A small image classifier, trained from scratch.
Data: trained on histories of elementary cellular automata, time running down, 147500 training examples.
Rows from block 7, named by matrix and row number. Rows with one number belong to one attention dimension. Each number is 128 + 32 x the weight over its row's rms, rounded and kept within 0 to 255. All counts start at 0. Numbers have three digits each. After the name is the row's rms in percent of the matrix's.
# q: attention query (model.blocks.7.attn.q.weight, 512x512), inputs 0-56
# k: attention key (model.blocks.7.attn.k.weight, 512x512), inputs 0-56
q.136 085:144133118162091126102072132121133142096073096185144154164128127116106132161133208136133171108119122163108161151135093125118130142142119117160164118130129097144123136180156
q.137 100:209078161096124147096092102133113113181178158124124129087101122136159141124070071143143121115116146106135095129083195167141101117111146132100105108081107137140107149049087
q.138 086:111095130142121087124173054119127113145194163120120121154172142162125065120117057152087165127116072157097109111122118108049180127087123150140093123151150190138115157167159
q.139 083:079203108178119065135108112116135142106116123152098164209170108131083118101212161085113171120172118174125125155123087074165149133114095109109116161168167122135144142213152
q.140 105:141103173104170140119075141133145115105078133141129122097093111088112182134105134165161136105125147134140092127115124139231086160130116090096159133074076072152125083102075
q.141 096:161136177113138097107091118132177166089099133148137143160139146102126148136145178160137122123126158147138085163137092120211137181098120058131163126102103083137139110156108
q.142 108:065140060132090116178218141138087112172179125114115101129156160142119103133102103123126139102124087093072165108127132117050156067120120222130107135168108152158120133143163
q.143 099:094150122144139122143074145118151161059078050123082141155164120079151111156168199159148121124139171136155138175152064083178155171116104061143138144099151055094141120131147
q.144 108:086122139116121086106090079105103112112105189173227142141135148175113167105114134120084171118143096153156094145137160163124153179121104150164141120105101147154150157106102
q.145 113:185108125138131126102119134146185123102097059126099113087079126097159129144122113118167131126125182113141139130140108115186099166117128048083134099087143099119158074084125
q.146 101:137168133152128170159107140150104147117150103099065110144140126114141131097170156120104137151155140142161160129118111153114151090145155122145096124209177151084111120198158
q.147 075:062120115144096126120169143151108105183133160157190107168106127146090120122081105112144102101119074129135085097163178103129128083169140163103135121137069188118159171057083
q.148 107:163159136166099106095113121132134164095076081116122164159113099105126085120185137046149126117127170128127132097147079073156101150132135046128122150130209131101126111180163
q.149 122:149084163110161117092094108123158107111100142149155107097101102125127160131108128143140137113104153135119061140125138144188099162093109077122148110078084110159109125092098
q.150 087:078131116126178116165106169119143119072086121159137079139141092104087180136148200168124078124098108145123120151135082148191115166096110158119185140152057100159150085142102
q.151 091:180123102146079082118146062136137154111122117093110154153168125143122057105154094062097142130101107113144182108137145053091150134110141069127065113123203139077144160163151
q.152 098:152104119137091186157196159163130135182182099104088097126104139099114092147126099124148125119138153089109159104117104137065139059133148186149121117171147162107117109176162
q.153 114:159079179090160136093058092108116123117135194152157139130121117179154163136128127161106134116121134164148072151127170171177142165127126117146152089083092117141104157110107
q.154 091:103096132083114151153198137107102093208204129119114107088128159141155137133081053145119126117126126085106134091128181129053114084141151225117122147135094143152133144068147
q.155 093:148108092135049103113180084135136144154103065116125121097133110114159052125136062052125111111084146116117161097154170032064120095129164052086070135091167141089144140123156
q.156 087:146126147139130171174194134174123146179155084109086102117096140084141098140125082093168101104130155069115179101130121104130065060159163157114121118131173181129116101132144
q.157 096:093137110087179126178185092109117117149156193149164126120130163137184128151119113162101118137127064137121131132127138185111168164127088222118114077173129157161125155150169
q.158 092:075166090174108099120165125133089121117105133142171110166162104135103078105170141079109095087124078120131165106130141050049141077148121141120077151150162142115138125151144
q.159 100:147142135131160139140085088108112119081086120078052117174160079112144105114154155084090116158085155125168147131098146107124129093137135074137048127158162129072108130152144
q.160 105:092151058168063146148204139135113127146136083105111120086124119116128065093117097095121107112128117117094213104133098094052125059179127167112103108159145157105133138146163
q.161 098:063148083158097109120138153105115138109104127114105151161163104142107096125176147088103125131150111117115175116149109065060151114153142133124109174178161129099146151152172
q.162 091:179106131122122108086099112122123123136052167126147153108139103122120110080137134049142139107111130160126093086141162092149088147133116051135086120096126095130106135111098
q.163 089:080165060147114048132152095076131157127103102111140094118138120120102098116197128080131108115085117145103139131118140010084124141081116101114095170110136143114115146142172
q.164 091:141120112123078139161203096145117165226188147129122108073096127137152103089111066106158127134128123107108172078141138131074090080139135185126145116154159195139112119164186
q.165 094:156138189132157091064056126100152163075086170128120134184113107124121160136177201130159151134157147170138066145155150132206116191104146049151153153132140076098106117110102
q.166 096:128088161101198142155112118141100089104114169125158132129149137168156178136069151168092128178103101118164152164087153194148151137174121184137092077136066102124141141093075
q.167 122:101113117111148098102097116087154104115124142142174129112130101168123139134128124126108119130106132168144090157111156126165144196109094124134139128069078100187126143086118
q.168 136:140166124171115147147181166166141145129132090114088124117127148074116110135132156111161124123164127096107183111139082123104104095153166136116109144180167140087133076173162
q.169 116:146076156106170152116088115138115118138158185136170117111117143180147185126091124160118135117140125129139097149113155214164122123113125185121136094125081147165137159086108
q.170 085:136073173087163182153172160136118114169192116123116104078068148120133148157042079160160122109132170068093120140132165190125086117154142218134162141115077149144129119087112
q.171 085:036159113081149124152115163092126111091149122099116042158150125130074149130176154153135134104182135120111100130122121153165140171124117188167118162167119114177119113167154
q.172 084:085160097157151076116091148094136109096076175140167176197154146121089142150188206133099143120149080149124119142104092119153134162155093107149101121159093110111129157131121
q.173 086:114152146115171191159113132170123086103119085145118139087110165126144166160084145198114120149111151137158156165096125218154147132169123201164161086088074105157163077115100
q.174 090:181134135149115119103119046110127110135188159145123202148134152162149135130102146180104179172125086152171146147153140163100198122129146079146149091142145153134151127144117
q.175 115:119173111136099162181189156148114135174162120100095123131145136113106116112155157106139119129158123104075171123126102151116112087165154182150123138189177164125106087193157
q.176 086:105088144104163166131104154125077087143152147128119112155118168131141140142103097135095168118184118154142129129135163161112160113170179139147113149150115119125149175117098
q.177 101:139146141148184115112061170132141155044100116122111131159152115094150141136159205163116119171112127149164139176113101132204127182115101096099092098096096081099145114142099
q.178 084:161124195115149123116076165126159108134148147185173161105116137157125166148110116150109163138127119127170100139146151133185140135133131103125167118062094116144137089057109
q.179 090:114147104177047105139158120137119136163140136135115170129158131155135106080155106055122136107162132149128178066127140050066115084131154161126084131200158183127122183148160
q.180 114:125174102148112136157173152152121143120142093113091115152141140089112096141142135110143130162168106119121169137143091161101144075160154148142111118201148148113127077205153
q.181 098:113177104146095149153179188169159151097142075108077136130140129061101123125171160090165127130170151101108174117125054117145102112163146170142136132212162104133118079202170
q.182 107:090140087119111141172204134137097125128162116119085133133152155139129072137135121119105123136156087130103178115121089129098162095135139205163115122205167138145139135193149
q.183 083:136123111092128198189113171119108082148119084075087041093061111119161150138111112128134071095130180104091127116082139168146068071177114178081121093119109133163097144099138
q.184 111:092129104137108112111168098151074093178176172137167150145140166190112117063117088115098123155120085144136138100131158152026140068127124197138128138181162210125125158129144
q.185 081:119130096130096137102115179133137130109139021139088120103109126089154131184099096111126157131142168106104137136138116093133120137180151098112136139076123068078160084052112
q.186 099:177087190074167159122128123122111117168191198133150121105123137171143192128063102165136118158134121132108078133120190221152120131138113194125145093134112148156115156107110
q.187 108:125084184112177131085080087109135100120122174127181116146113138161111159128094144136128141135096110122165064148137147151169129193096100100105140105092088140138130135081067
q.188 096:111073129072174157133108157093111095138131138097114097134103118103138177161115134173125124119118126119117123139091155195149137122150118157136127134114069090117153136086095
q.189 087:158099175106158195138067172144118117121148121115078094101099102113166168167090155164125073154079169107137140118093136210193069100126114152076146068098100120157105130111072
q.190 091:118192105157124106106088147118150143049026087123130134168142102099112118123207167073131121108115140136109141135131093044172105144122122045107105146121145094102151108174151
q.191 096:117123092132131083091097091114162114103083124163173133133150101142122148119149164144137147124100113168160113157154105119179161188096091083130136138092103083146143133117126
q.192 105:099140084160115158115112136166122075118135116128153148152134129144107115134122093143166141196127132105084168163123106123129123119114186141153064143191141178139165118129123
q.193 094:134134147123083088069168122193089088152145158123152189074178096144106114151099117084140140094145104109142099119178118080115117085111130141101117128099141136158127120115123
q.194 106:101149086181130143158080144153148079088157162116111103160106122122115097071082099130143145174154156141105132115126077140086113117188157122135092141183152159112094127181115
q.195 096:109121086139167153081134116169122087124141085146141123130150141138075132082110150123166126127094097167086093158124122108103151093120094119154175160110108157107115138115093
q.196 095:201139143143099143098073111090165171132175054147095057136109097155136162175114123167118118119105134129129125184110148153137140109097100131118137157093117126165074148081168
q.197 096:146116077183163149112066041105147097089101059136078085158092107116103149122148168202150096077101186155135056137127152165140139165112102123178185139074098139128101153173108
q.198 097:079122094172131150143146152205143102138156125099118138111131127142078123075074139150162148147162109091130135146097087098134085080143172170108107171166164141116130139123136
q.199 102:146144155089143062163136142092129158098115177117098117192128139101158136131124144134122130060139137121140127115125103148149153189206124131121124086167138113091107125202156
q.200 096:097096069192110122169116106165144125137177147138109165090109088179104083106061164121130161161112133108116103104096085116113071122169134157121109172114145167118091191110114
q.201 101:197145186095095134103112119104151145119138069149142100124136138125146146147182148120120123152081126138104171152130170149160149133067067102143132107077085101167112118086129
q.202 098:095086095155135140175144097136163143139170138132124110116112105142073089093084118141118129105143115113134076068148103098097116094150110147134158163081091111097073179119145
q.203 103:145142168088109138142116124066116131126093156121141151145098166127162138196204109118105160124158140114141168112126150128139130153120137118122119052179134150151169100128120
q.204 098:116136151064111072083161162156081125135126185129132216109165102106181084151100141086128135123105063090117105092181099087093103100145137149098090104133186084130119103147150
q.205 093:136146154089121092081098136139138158119102055153146138102144104169100189166167140114139132110081134126175116175133157165144127108079125097094156156116153086130106088087097
q.206 097:122108080149166129153161091142144175120173094102074071145134102141146095098092167131145066111058130163145142142089111126150132128168080175115144141085118104140089139134146
q.207 103:124124076202147137167085142147130106123191146123082144126089152145113100108077112143146133150199158120114122120118109150066095131172149122151093183160135147118093184163114
q.208 091:133132106170150187179085164072129117108118156142131114155076158162105137134161078142121136161218184136105103109092135132073124168144178104192135171187117149124158144161119
q.209 101:107145202040103099096175156133096149165127149099138172110166123112179105142159144101098118116072044093138191154116150102164136102090098174081092047132160104185152118079159
q.210 115:154106151106143079131150080099128168138094077156132101096092105140126154159165131159105096040105154151178115085151161141183159108114087117132176151074080106113097117093127
q.211 092:058152071146134139173128147115112065162155188163153140116119150165109126119107099109116179140191165084103117080136107136072095097130171112141115182203175140131166156178105
q.212 096:151133131120113121064107121173137178101102066120116106163142087118114168142109213176153101120050146124132123164137120156182127121106122125133126101090155111126078101104140
q.213 091:178130112131141128118065097071172139133098061152143053113063118160113163140150088136116121062150188182134081158095153164113154115062104102145200171082070140147099179098110
q.214 110:117107100165142173141085153134148112089118116148151097164093168181079135125191142125170160212133165152102169165129170161104127137103138138180137174154088138162157121108120
q.215 090:184150137100112108130102100076108098116103157146150132108097095142127143185107077134120139057165127113136038058148127151109138136120099077128162100091137156111091141159122
q.216 108:118134122135127129116141137173133084107166190102127188103180146116141054088068092116125150137166112124092083081158094102040112104173135151145097121153135119120086168143128
q.217 110:126124073167130142107098153181119101089168097123125131124142123163110154121100153147173167230115162108075178201126126124113123124114187130134086171155146127129125128124105
q.218 101:147130148085139105128143096099135133137088080178132115086083101127121127140133094142108074074105107157161087107127161135132133126074073088135199108052095132140119159071119
q.219 108:115112119132106156158096139136122074105125150123132160172126169120147128153126141137146192232197114082101198137117132105172113148131167159150077070192145156142172137184109
q.220 094:076148107162143150113140141153112067172091139090119151080135154141094106094110121114129150089166111114095068110158150087069136080085166141135153154112096130137118159105105
q.221 093:153137146074106073113120058104127124166114127145154140070138110161129159163131092135113095082107150150153048098157139122109115118081123081104145134068104126145110125123132
q.222 118:168098093137137110122127044129159159152143072159112070109108080157135137110105143146115080054063161163150111120104134131142128125146095122110146148033118128105100170110134
q.223 097:119146191063107115087147153106108169134124078115142146091177119099108156179148177118134122081105091106176121145151167127164164107068125104092171100128117078159156117086134
q.224 108:091117033184157161178136141118151101127127153132109113161075128151098136119123114158138168205169181103137165147118127158141125157160199159169107175183121160105158161140113
q.225 099:166119134079096063064154084166077154092133147113127187108166071103162143146091163155127136148094114131116106099177093104147124107166117155096094102114169135135078085164132
q.226 094:134094106160116144138143147153139164140115138128179161104173149146141116117189159113134176224115136153082195170117127117137154122103153180124120165113099109135183112075104
q.227 092:125113106182168145150152078181123102084163117081093105161183129097103100038062123124135090148106095143108129125117076128096101108187116143133103118107159100084094141173128
q.228 086:110164142107084126090079105112099049132067141133128151115114126121120163134140060141124139092171138095112063109167128098129110112108179079117163120149146203160125099172124
q.229 113:136129193070104080082144124135120109109115109109094144108171123070131112113064119130123100080095071136141072110179092133122143113140116114115135088103155107112095103134112
q.230 097:166144147143137116105071087140138115080124044128096042155102115109132178096094173195172072104052146159164128181097093129169140157145108087146130138114142150118103086172105
q.231 101:139126118160125131173106143153110108114151195115147150149160163119175085130120096100147172218159129133103172148120080122134104128183149143121046089186172150110167112149135
q.232 108:159119158117141101157123118079155162113159088138095059154092123107136175132115150178143083043099156146182121148102136172170160160146107123105158148114113104117109115125186
q.233 096:083115101162174139178161169120151104156144163138123140136078139134124093093112071133081144104185143100125138098122132153081134125160134126117141177175157128139144166156146
q.234 112:185129199090131071139137139105140142139143121127110129127138106101188122105111111105103073057084095149151123099141114125122137123152074096085092065094150095098115099136145
q.235 100:085141114154163133190159205133128140172144162118159139152114181111138104143165086085112157146172103111139185155094124153114126137124132144109108170201106088130184118098145
q.236 091:124166105135146122102129115152139107114177136132109147113121111149069119113040118112134131112153140111085060122171111141070099119152130110148123168138108131110043166140120
q.237 108:137121124144130162112100096126144153079072132143143132181139141134124164108203146134152155215129119171107173143096133136157130160104139145165123090148127125139171104136108
q.238 107:126126144107138070134180149111129176181160071115118122079137088110134113140107139132118079034075120137203144127109145130125162098124094127084148140058112080127092114069167
q.239 100:134122109152130157128094125105143137120107056157160077120132161167103146138193108139125121139121152168106136166083155117105126125057092118156178167096098136125132160065100
q.240 100:107135194095137130169140161120094179120122184101127125188154171106170138137170139114110137133100068121120224131080154131132155157134103167108089074141127069085142122136145
q.241 084:100101142128165058132208147178098191149114138069138172130164129073128111104162170117119111074086123121149146092123100131186159120184112184088119124130138087077134100148128
q.242 096:157114151138146113108169116120125177179122115158166082086144146177118136119151120084102074086070110158159147153098163115113151098073060135109156151055071100137153154049126
q.243 116:111124121144112124111152160191095111115136185062125172150150119109119126127083153154146194213182121069102128109171100118142108148176206143106081106169147153087146123163120
k.136 092:102202139131151047143174109076146191120103154107120150130125081132136101097131107110092114122106088121176101114136102154122174123137111122120118172103140118099127102151179
k.137 093:106199162099070169094107134113144192168197188126192148135181196127103166164151130113176113108169110101128139164114164109092128141110158143173150172158026123072179140047126
k.138 107:066072125124172145134118084202108078090093131113088092102137131098107140120153203113106073131091138205142185136081144153192121165132083176123150079153087103069124110137194
k.139 097:135071131138181116178146106213087039082079070151112120064108132118166108127088172135120124189075144163141181125132138204134093093162106152148156086104122116142105116181183
k.140 112:213180144134109138122078154119144175111170136119160161151120104142128082129114119125184111126136119081121099144122139103023117109116179063141107139096142112163112173103071
k.141 107:194161135167130162139071084150166156124152148141167164139117136120161087128103117134152088142139128086112094109100138117060117090115153093175131093089131131124111137148073
k.142 118:085052100112155099134173106119076087138071140144082112139137142130154156146144165135066181131124145206168195133152123175230172136141082190107123114141163127134124123155164
k.143 129:151147145130147104151154151131148124119084089082103105119063087087092063101069115086136148112111124095093082106152107112098094101128169097085105121096152135130105107162159
k.144 097:074125193122141136116140073141103135149152125168242194151165207171135199154200172166165147145156148162176176160179200213129158159154171126203144145112143119097149123124129
k.145 122:172198138171140155119104182125173187088135144074086098164118108118119078120089092102164108088127105050078057106113103055080093130111144091111109115104142127147125119145074
k.146 090:081047093143154101153163096140138081109101060119035048075074078084137108133098092120075089136072107118107125136110104104189114118114061119052122095083091135112096141157158
k.147 083:131180162115149111098142100054098200170146157143190164155138145202118198187157118160164174163144102145127116112182135146121146148096188148168110192156149186149153151111134
k.148 102:183092093181159115119137177189143072100130079109070095094085068101141073101057115094092101125095136068070104123087066065128101111141085109089128065115145142138095099186127
k.149 103:172185166134136139097056118114160181116154150136215186153147164139140104127151143114181130145175115113111126150131147142054171102102168116182140148160133113144157139132084
k.150 094:175129142119155097120137081076149149118108092120152162148079112131146107112130127174144174152118138148163136094155138182103178089150138106125102107080189131170086168156117
k.151 101:097120145158141127143157198219136131094116137124083109127140106069111124124137153099119129119129102120097127146110117073160080166112086136086137109149085115071180049146163
k.152 083:106116081161176098136151107100146110085094115107010040109119074121128134130094127135051092087074118143102138130086107101169091156148051122057136105143116136160088127146135
k.153 097:104176177126073155116088124133151161174169162137222184149208195159129135154178151148187103120143133122169116134144191120054165115127174141194153166119072096096178145074103
k.154 091:083104092089126145103123124112098105148090156134097142152148138133100162183131207123133160149136160147133181150112176123161116154140134170108118106147109150107148146118166
k.155 099:135157150145164155127121215146156145128115149108106098150135117078097120083116119084091129075138111097043094133099084061118088151132114124137114119179108144128125090174110
k.156 087:184116063131127118149125140135147125075113115123008080128116093106114123117118128131072076096109122139103126141056092082197088133146057117066117073139141090159104153149125
k.157 094:100113142096104154152120123186104062140130123175144146114140134153102164132172145149171126137104136184155177117169189178121077119167122137144127164121166131151114140056080
k.158 109:131088128124159102144194195150079106143083112157138118110101133154111163103138152142070188137136133170108115097180121144220102147139100176158132154190144139095161090151157
k.159 102:126048139127139138120170164182108091127145066123097096080133113083112146109097107140110126112091128123070110156102136102153116133134081156117146119153116129124139109118108
k.160 096:121129122110153107141166171103103111142084111131080061132066097115106151110121130111086184092123136144050118126151100096220097166139085128059110107210160155149129091166160
k.161 117:073063122122161125136202158165086073126064084126139125092108123115116147114106165128087198141119130148115149106178105153203124143146112167102136112162125153097154054180202
k.162 084:160151155165136130090108199116158140169211124131180148145179173167142155147151098107208142110156121082104103144111153049080086113088174094178149204185131129150174108114078
k.163 095:181088115141223139126135189143124113105077119123120140143084118112147093057106172117085177144076095163091141082137110177124165095122072169154104068146157112156105126200144
k.164 109:126117098110157123122129116107136115115145171126072097158152149143141143155131146139046107114097106169123154127080135099192123130134044134116151092175090109146100151134133
k.165 088:158170139132125130127107118166175168140193116119206156128173154137148095156132127146167106162160113052139099137150121109065153091083182086110146164096104120099152142144143
k.166 094:092119150132076135126127144136144165183182112149214137134131127130127158138159066131150163127157132118172129142150157129128091140150163116142111226137128122100172112063080
k.167 094:117151182100130137118099119145119162151128169147255202134130199153106155138147156124206165141177141127147128127190153207044146127104197136206133188124143132129170139113121
k.168 096:138131066144141099158146161127153115094119090138014044114068051102140109107103085137041107124106125134107118106097078079177111104139085109031104068139173141162081119173110
k.169 106:103148173074081151109116103115124164152168165156235217155167193166147145182197133130166125133167115134189158136184188163084162140121172121177123191109098113119159148046096
k.170 099:140143088102110136136079092045128190124155186113081118152148126144129139194161153162152096103154149147131105125097135116121136148139161116139128142131120129190088212099106
k.171 096:131051092122172120137108068111082051142072116111103135103122141115141097089124133159095134173080145171143156083129145215108153068133090138142123069086174164192081170163130
k.172 091:117155165122098122122161145145122112184122102146255200108111135168114141149130116128181177162152129137122134095211132174138132089120191108122124176118163159142187112110129
k.173 092:133229144097088107128117113062139155182114148104140140139071100159115159126127065110134100091172087142128083108177136123110154128119105085096109141097131137142100162109093
k.174 108:073131154128103152134109087171127132131142154112126100112155139104118169138162140101149023125141142144183162176118130101162141171116133125149170117116051113049128096090174
k.175 089:106059058136141090138139118107127056082106118125017102110106065105160121133105115134037135134132150157104137104103078134178112121157074140077129054106151107157100148174156
k.176 093:060037118114131161120162073180092061121116091118112084102151123137109152151131147128151093107104155134175186153114178171141125156129165168103121123119102175082144153100115
k.177 100:204164164150062115125115163161181149183171108126202160092115101136131102100103045106158131125141111074117068106132103096066111091099144088159126152089114134138151143097061
k.178 097:134193161116089149122090133094138200125130155124186137167111130138128132145134142118195078099132106107155114139141138081067087122117179095183135170097128140087131120131085
k.179 096:112088094129143122113170171186090078133122115137121130130157129128132146172140189135128136142131128160128147151142120121178070141143134177127156126175103135083159089118148
k.180 085:126083065136143087175124111135115087118107079126000031122062081092144141127070090142082088096082128150115118130095086106199086113125081129051120058113146106151060123146142
k.181 082:181071072169153086171123098139149086115084088102049093104099073138126103089084105108062164153117122138096110081113062144180102127129072136052123084118198116172062122190136
k.182 092:092036092132122115140161126154088068099070074143041093108119093125132153107113130117072141115116141193134159108133109156197108156153095163085115062104142130142082134133163
k.183 087:136105090081137128112160176101123125156152143125115153137155126137143082155105087154093134138085119128084134091167133138114145116139116148108106151129131140163099187093078
k.184 124:075092126091130140119165101119080137148134154156141129139183174158144197166184164132112101152143148210172185158147146153182146162138109156152183127180102118095147108092164
k.185 118:124200141155143111119141147084107165129115139108130088140080088125098101126106124094162171092132134064079057100149109120105082128132183097093100183134146158106139112144117
k.186 120:128140146098071139116084082081141152164190180150173161168193175161135167184163165165150071142152128173194155164099174129099137144127144142182149141099066083112135185037109
k.187 089:174125168114130170122090093129160180165179166130213186167151170136119136136189154147167110141165128155173170134138164145049177129089171132202130153123105135150177144117111
k.188 078:108137138065100127105150110097135156185129140150193177129138159136154090128140104143101151164129121136137162118164181151131184111140193165111089155105116143144171129066088
k.189 101:173164147121072130125122160101176191164210171128124159150145120128127122129141089135107082092148109091110104131105112040091109125099147113156120158116105103129115163051097
k.190 108:200115146166149086134152198147142085137110095125141164093073095096120084042081075096114172134108135101059094121156096144116116060119129105130111139171173143138121111173124
k.191 088:153155163150125138111119111120149157136150155137233172127145189133111170110161122118203153173149127119140119123192127228059157113120179124170117176107140159154162129130098
k.192 106:129088110094105093136140069059148123138115124162125134138130106165154102140147112141099125156077122159154140119125141153138142146118111132126126103130090143080134179136146
k.193 091:118122130113096159147106122093096083084079142111122110139066119157135137068165131080131096088115128159177119092133145104112133088148081104162127089063138207151082094156193
k.194 104:104135118072088048119158083075120162200097157184128124174167125203172124172163153155100119117078092161113139159136178152135179118107114164133125138119089122107101193106161
k.195 089:163179120147090108070114135087120149141147167137177135201206163182106188108193147175134161102107140145141115169140130153140133075089130111135124149141115168167131143130112
k.196 100:171148102115181161108142185149161126050192111104113148101146124092116080125131085094121061143120121084087064112100136106079090157114166100136078165154127100132137149091025
k.197 098:186154159088107138064141120155179182151175117091136144125191123152104089171134131127181106147158105126098091170133158113092137112081154106106135158122095076167117175089136
k.198 101:102082108130075135166120091043060130131086178185137116141102160195158165118164104149102162169139111201165185102147159174121160108153087184154143094118140169125146127119148
k.199 105:151132130146137114133170124200130146152154095128106126107109121073140097149075136117145139153169085090073141121136097077150122133174130166105159134123147086119105106149172
k.200 115:090074139109106163163149101082033118153113148126137136196115160134147210075178145197103132185186101135164156133172176230128169150155107167178157122170094153129152111129140
k.201 098:180157145138156166112129172197175151111166113071115129098132116086078125153067087098132098122149127092075101126107098095107092150103167111088093161161130089119128126126056
k.202 101:078130126075128133142127094064036074131127145099118139174160135156124196082179181183149153109160141131137116146186143187103184145154138135163156152141126170178124116145111
k.203 095:151092115141166136108141121178189103110151079100106117080102104075171090154056139093135120126138114079150129087094072061144121105142157109140105136116160082119113114124133
k.204 104:130136141126107121167101126094124078103061063145082095149058112127111134087150171105100125099089161136146158109126119083138125168140087112125116076106172214104089088170162
k.205 097:178088113149120232119080165204199123070150136087118126053112149043112107096104091069112083162132151129119106084086123129089096112084123108098084067109100109143152111100118
k.206 092:143157124140115133121102173102100130100116135122150119148141129106125141117188138151156164145162130094130124145151127167157112136143138157146131162196092107163128128144044
k.207 101:044081141114112110153154023054078128181113147163139141180177139184157165157175120181110160189136086148160148138151188177160209116126104165156181148125122127110130180126174
k.208 104:099079122063165093120124070140145082148146109129133154088162116128206108162119140177131124161108122122148135143115145144170168141126142118143125132102076091110148187111140
k.209 091:139151105203165168160121174164113113072127106139122090089074167100126127054126110082131119098142156137150136071090082079116093132179117117142109134124171135110132049153110
k.210 112:125136115154142152111125187166117096092162110083109135104138138096088139115118142112173153112197138079115109135160090128087135113121171137124146127140153097157128075145116
k.211 100:041051112129107112136140045104080079149091154129148132118166119153161155140130121150117148189126120156165201127152158137115195117143087174154156125086140136101171160104193
k.212 092:230127138129143161135111181159183126068141081117119134093121133062112106125144115098104098157154132114110124131109099117100104134085105084108084101168103137128133109168083
k.213 097:136161115091125153101121136165136136096190143073139138089194134126118113158130130135180118141126106091086079171120150143080133138095166094133091172138114072164149165087098
k.214 096:130082133139138169113098102140165124165140181132159155122190139142162129193127100189112123183109134119160112156111153135177128131088156113107090105148085067102177176120078
k.215 096:112115145038147113131137106136120081100122103093090106087137095090115098126104179093141053111125115104129130118159154121115132148137114090124134123073154142118096142132170
k.216 088:074165128102097051148109050069090107165081085157139107207140119192131153110145143150101117062087131185168149138149144145159140128145091098142165136091164178130102129143178
k.217 108:132093117137145166159129081088122132139070151168139116156134116158155139141174098158075119155086130188153128109129157178144148154090090122136115119115085143080174189126140
k.218 115:143156138104145138080119188164151112047152089044092111078159157092103119126117120093183101081142143082103097133131118099092112137125145087116096147128119094169111121105070
k.219 099:137081125159109098129157103121124164192129155202140148159120097192190110133124104130090141167123084180138155130123148119167147109120121146154145102098133125108136158137158
k.220 096:068113112115109105136125087050072096069089137125118143144128109177132142085161127128116152124111165185188143112160151167116163114106077087124155118130146210131147138138189
k.221 114:095125147078130156110104171122150082034107088068082112101081102079105098097145153044143046075121131089132118110108165095081118156113132073166105127083129148123094143088108
k.222 108:110167121129136133099123171124098126091156125098119127135161155124105169111178138139176120115155098109080111143163143142104139142134152118137134172170123078165131105127069
k.223 094:166107114177156159125104133166155138071151130109126123057119122097127097112104087038144076130135181121148118085093109102103110089100126112118080090132156133152154117142110
k.224 104:079066119078147127161168108082087134163113145166157132159152119164178146159138126209119159175122137168151157168148161204160196166149135177142166134139073099104189171105119
k.225 111:133132125111123121162135162120145116106080073118083117125062117075112126058111152088102101085111154138145126111158130105119081158139076078124111085095148184132077107168129
k.226 101:095087100142148188148148151140080068128140159112146107144094141154092178101123171209114175143149159127162137143146112164145111168128163147142128126197108160140154121103100
k.227 091:134190138103088090107104122073117180210106128180167124230147143191082126166206145184147177082103104143066129190124163141155128142129108174122168203148134162154123151140127
k.228 105:136115130054124082121125100120150098100113089092120100057120100120172061126090108088129061080074123132118124099128155080118141110096087068122115104082117115135100168083169
k.229 106:163189155132095077108104147121165153071099062127112112146116105107112082117129139049146086051072146116084084117131112079111114112102092077103092109076170179162038115144144
k.230 092:202190141128129121095145173147228191178192134139141138097166119107120099159133080136140101152122097121065112134124119128112088104113167132122135164120098048146096143095109
k.231 099:087118140126140081166156115085102157192101146156107089182083129154136117135111156177065139120105108145129150111116173107149133147121092163127136143125105155062119180121190
k.232 098:175182115143133114107123172175179130089168108083111145079154105102135081169119116092164108151143089074092114132126117104112108148112170135116118176149132081175104125101069
k.233 098:040109142144100104161131058098086080195121154138139117144157168165154163170137121176154148153131123142167181160108124152148183085192116194135199126091167113140144095168162
k.234 108:159203132150112090125124181157163140118149084087115116133085148067068073143094156081122127065131103097079120108109101049090095141138130128115122150114142120155052075138135
k.235 098:088109097172138144134142092120101089164155165129149140118152127146153148118121124140106175152130136131143146109107085160166120117178160184129155143160134160104169107130123
k.236 080:071142112091091072161116074062109114111076085129112145133109108159128117127153118107137106099099138194150078145139148135112175141095106104138145135093152210148116161150182
k.237 106:196125138143125164099147146199157156205184179148130123127142148145105129142077122175114161148149098097094118161108095102187051115130136157088123131167092065107147146108125
k.238 095:118145104169135166143128180143103098038109107087106123112094159070074156080164106080152129083148163114121132107107125118076149142154127118142128140172156138142123082140094
k.239 094:156145134159164167089121136151156140131212181081155122102170134174095109126136095136129111148112108111093078147109116106082078136101171126128082186164071096153158181076055
k.240 108:180165132200123142143119143193154139182179161176136129125138142126097117138099127103133178157132110105092139127107084111175071131138140168088156156165145139122130100174143
k.241 114:136115118172101165148149143136052124150109128120115135154112163106118168109131152163118174151202132126151150127171088143160133111187126155103198099162171163137143066222163
k.242 099:106187143150125200085087187158115107080192153111159132123138165112080146119153112121165134098145113116108091139098089123105074138134151126120110171169121144157125075127037
k.243 102:103078129132101091169147086106108111146067091197128117164068090129166129098135133135108142118106142148189176093152146163143151124150094142118134066112139190112116111148194